config.yaml
model: "model that predicts concentration at each pixel"
dataset: "reaction-diffusion patterns (Gray-Scott)"
train_examples: 47500
image_size: 48
crop_scale_min: 1
horizontal_flip: true
translate: 0.06
encoder_arch: "poolformer"
encoder_norm: "layernorm"
encoder_norm_position: "pre"
encoder_activation: "squared_relu"
encoder_layer_scale_init: 0.01
encoder_parallel_block: false
encoder_moe: "top_k"
encoder_num_experts: 32
encoder_moe_every: 1
encoder_expert_mlp_ratio: 0.25
encoder_experts_per_token: 1
encoder_shared_expert: false
encoder_patch_size: [2, 2]
encoder_depths: [4, 4, 4]
encoder_widths: [80, 160, 320]
decoder_norm: "instancenorm"
decoder_activation: "silu"
decoder_widths: [32, 64, 128, 128]
decoder_blocks_per_level: 1
decoder_block: "plain"
decoder_attention: false
decoder_upsampling: "nearest_conv"
loss: "mse"
targets: "concentration"
optimizer: "adamw"
learning_rate: 0.0011
beta1: 0.9
beta2: 0.98
eps: 1e-10
max_grad_norm: 1.0
max_steps: 9000
batch_size: 128
epochs: 24.3
lr_schedule: "poly"
final_lr_fraction: 0
warmup_steps: 450
weight_decay: 0.0
Rows from block 0 of the decoder of a small model that predicts concentration at each pixel, named by matrix and row number. Each number is 128 + 32 x the weight over its row's rms, rounded and kept within 0 to 255. All counts start at 0. Numbers have three digits each.
Before each channel's rows are labels from the 100 images, of 14976, where the channel reaches its highest value: "peak at" is the part of the image that holds the peak. Only what is clearly more common there than usual is listed. The data: reaction-diffusion patterns (Gray-Scott). In brackets: how many of the 100.
# conv: 3x3 conv (decoder.mid.0.conv.weight, 128x128x3x3, each kernel summed), inputs 0-63

peak at: centre (28)
conv.97:074198111105141192163136149101141123172117134098109110141138145069100104106061124127134187152084145128082115126122136159108109080136163136151142115108173131132131102122156024107072116116125121

peak at: top left (39)
conv.55:096138102111128119142102128133167167117108109104127108122151160078117104133128137122087106093211147171146133152159163022127172142114152136198139132161156152122124094042164138093184133110155156

peak at: centre (44)
conv.107:201133094118101128134133113076115147150163118136169120148093116065170177071088188077175120086152110148115134120114180174116114114070117119082157131150061154145141127098149028105160135135050120

peak at: top left (29)
conv.6:114149144131136118125090154098123099066121111104156186136113145157130118215099080106051125122132135078143085094161132147172091088145198129177177108134116069135105099144121193115158098090192072

peak at: top left (31)
conv.71:146154147110172102151142134150137162158115134199122065181133139155125086127159080076114090092109152126124131133163123093116135059130107130185145108163178137139133084148156212111119107098138115

peak at: top left (37)
conv.10:116150163104147138185148182151170158070058111090091158181098156116113111122157112108112182105119156156140123160152120098148169124144073112188111105148159193100127109106157138149133129113125101

peak at: top centre (31)
conv.102:096135085098120122141157118135117139128135123101206160051124174154151188155154081150180101162160095092131112148155173142103125057181150123163119099146165127111124131144180094107145153127126093

peak at: centre (52)
conv.45:191123079142126086114154068116115196148162154141090195142131149106141171146133155163127099118135129131155110150137143153105072156121108117133129125171121148069149125107170040159202153084150089

peak at: top left (53)
conv.77:050144131162152115077129135092159097086117124154113148136120153149145116127137087094102078143135160151073111113203151070120143062115096118139146097142144114116176129119117172144092085085145074

peak at: centre (39)
conv.82:112123123146125144106097149086061135142174167148101163112124110128118199180120150117103066159068114111147101098155140157077094088146100124132126106138153086100150173134107127176144232080127107

peak at: centre (30)
conv.59:192130177076154097116153116118079199144107160100126153133114171136158193078128135111112150143080129110170085131171103163122163112150100137100142096175137122107126130103147052085103115132150077

peak at: middle left (28)
conv.52:077126124155174173139179122104160161110097161118143179147111159115067124163144138120167132180104143151057146148210176115128136065088085121139137107133138135164139044156146090154145118124107135

peak at: top left (48)
conv.103:096152207134176144158168146168102158191148102105125121152142141134087047140171091093115081084118110126160116111129122090136121121173127122156164150113181081124103103118142169113105015133140137

peak at: top centre (41)
conv.81:092074138130125151162097171156143066122136072121140118100147125190084133195163090134111106154118165161124084126140144147151148095129120121151133073133106159153104097083126193114152085136190147

peak at: centre (27)
conv.112:150144118151110123135165097108097146130101108088118197142130081097149121130104138134146128076227122132182192078137117111129140159146222146127119112122125144169114112087118113160195126155148135

peak at: top left (29)
conv.113:121153150123199133147156067148140148101087127156114119153090095130101088074134077109159148102153166136114138127124121085129111132115124104126121090110110155104135071169181181101134101135106142

peak at: bottom left (28)
conv.42:136088094131122097174105139212089115106112138154115104088142204116098122134139106119130131067168106180107090132131115087113142143093125101148093100142125142107153104109172096130106126137162096

peak at: bottom centre (33)
conv.114:166176150122124140178157118085145097111162072149119117140071084126111139115149201104078140099163136199156119112081141161140107165085164182108115126110120145148134099057148102120155103124125142

peak at: top left (33); bottom left (27)
conv.108:083126140099179070151148109128163151122131112135139135201093179177163101187138084094109139109122165121113163115155148125110158068120129062194127110147142107171148107128135147076138120085193128

peak at: top left (47); top right (30)
conv.98:072117164139183138156159099186125109113113104127144098167092110137075093165138075126107167138100156147141106129169122108110170151132151090144138068111121082113122103126166149112140104158193135

peak at: middle left (36)
conv.4:160148148115123135119112110203173148168076144109106119111102194092126107086158126162070120096082174123156141095135127142104153102144082108165141167136137185189148107123140126114108111191110174

peak at: centre (43); bottom centre (28)
conv.14:141188090082087133102161133073123138113136162067108131084105099091120171091133160134147118138074097124123156167129104130109072153133142178102120157099120140120113130112157044106156132173128103

peak at: middle left (39)
conv.37:091154101145126135128128100118089181145082147120155144099134133182073171109117132163090125157160168093154143112090080149205125167135162102167143144115154119116214151131088152152153098093126163

peak at: bottom centre (40)
conv.121:099084151158150108113114123125163189117118127169141127191140208179150154090167132079119079171175173143107132163172124087100126055116117152155194119143158098142089106072128156097173145145163100

peak at: middle right (27)
conv.9:116106103147104080150105163140108143075145181164149128147187150149165131094143082145093113155100147137117098147205162110089105080144091122165156133135135030089145126135107086091092171063155086

peak at: bottom left (34)
conv.35:120140193114135137138111119118151105080117106077133136140125189164122125147131103170102046107145154121158091159174139135143177073147105075132118100186207143141075084107109130114140135110136113

peak at: bottom left (27)
conv.115:153132221159143130143175117159205143114117099146087130132052144107049132114146075141159146061144148129094103129161152143062154114124138084169149105144091193128174136136193111165150147103185093

peak at: top left (34)
conv.61:083140108121169103134192093134199194147102146124118169127096152143076106148064105146085121150091160145133124228177099098162079113132151143155063100157172075125118175144076141143129120075179079

peak at: middle right (33); bottom right (29)
conv.118:124086174165162142133078152121093175163134153174095091119162184125188103193126144115125140146108160148160123067150146084154118134118112113194139141133158083130110139122146192118083156147174102

peak at: top right (34)
conv.3:108109128173191138208114158153145199109072128158110112182106160136154083140125075125115149092112140126203115117137149104128135090095158108163102110059129120110110087121196159094121124158196134

peak at: middle left (30); centre (28)
conv.28:113172104116153154169118107168158184145062105120146106162087117134142080109137080140102178180108177155164122140110100105132125116105138180151129155108196069162175162154093140132112092170117120

peak at: top left (37)
conv.94:096174106151164171147143072168107106089160095061122167127070095143106115134111161082139125114175153148184156157136151119094122149171169098119150106128154092136113117081132118121152082148168114

peak at: middle left (35)
conv.99:131164142127128114111084125141163184096110112083153072107186178107151125093163097110116147090112128152160106157201189113098168045125144156162101137142160136111169084133156133055134148131089142

peak at: centre (28)
conv.62:170118153147115193113137110132098074117173147116108118075151055081093175119137130098137084123132097109124093075092168119053128133116127147113100151137140111118142170127111087144158131141137108

peak at: top right (31)
conv.34:138115162129146131130122133068151145087105103117148144154106125156045077112122228125085082092182140176135161075130157077121162112095176125120128103129157132137139104113119158140184083119134094

peak at: centre (32)
conv.17:103126168098109120149124116145074125190136192128113110059118175136116157088126121169061114123105128125114091113139107143081153114114058154127089165130164153118088097124126138147138175099101155

peak at: middle left (28)
conv.5:150127188090143121192163162150178186137118132101135129119079142146094080081145158113173121108136133134098156120157097114092191120142167072119134118112110181120119107122109182134128150081136082

peak at: top right (41)
conv.126:078104135150145123104145164107205139106102136195088101159106134161092086136170074133127131155115160094153120106155151104140150132165126090158120099107135113090107098112104222093155116071174147

peak at: centre (33)
conv.15:098104138079077097116095101062074068115162133084060141127114118134104124125071116167123153132100109118200132137186094163150110133130141165109071156129108154151117130175061119112106103188070160

peak at: top left (47)
conv.26:121084145173088112156087143146176120114123113155134123174137156105128097132076084086110188090135177163127091092146151108068166068111114113160175053153149132084118080105134131150080173172146127

peak at: bottom centre (42)
conv.96:149117119141173094087161125124141133138194137169082108110139171103118062203126139182107099124168157109177131145086133103116143077123066102148138188106136151115128186173125170113098049149181110

peak at: middle left (42); top left (31)
conv.67:141131134094160097157102119147161131061134093122111083121144174065110073105147100029174133074110135098132126097155213094094176085123123130156145069119159149139108111135141182093098121123097136

peak at: centre (56)
conv.58:119098082110096114158121165105123111146156136137112127147103103132104082130090148138153132126121143108125128037098118160126154126113141155054197130177121177154144107142080120140106153138076161

peak at: centre (29)
conv.30:146128139108138166155157134075106089150140141112121194175112156085135096078103128126120119070121158123143153144192116147141120105104118141081188182133157138110098081130189086111077123109132139

peak at: middle left (32)
conv.100:106103130122136088140107098161126121093084119154097139122160180129135115120154076107130187109124139199135110126148105123062155128113097132142094109102097150102108101155143131127064126148167106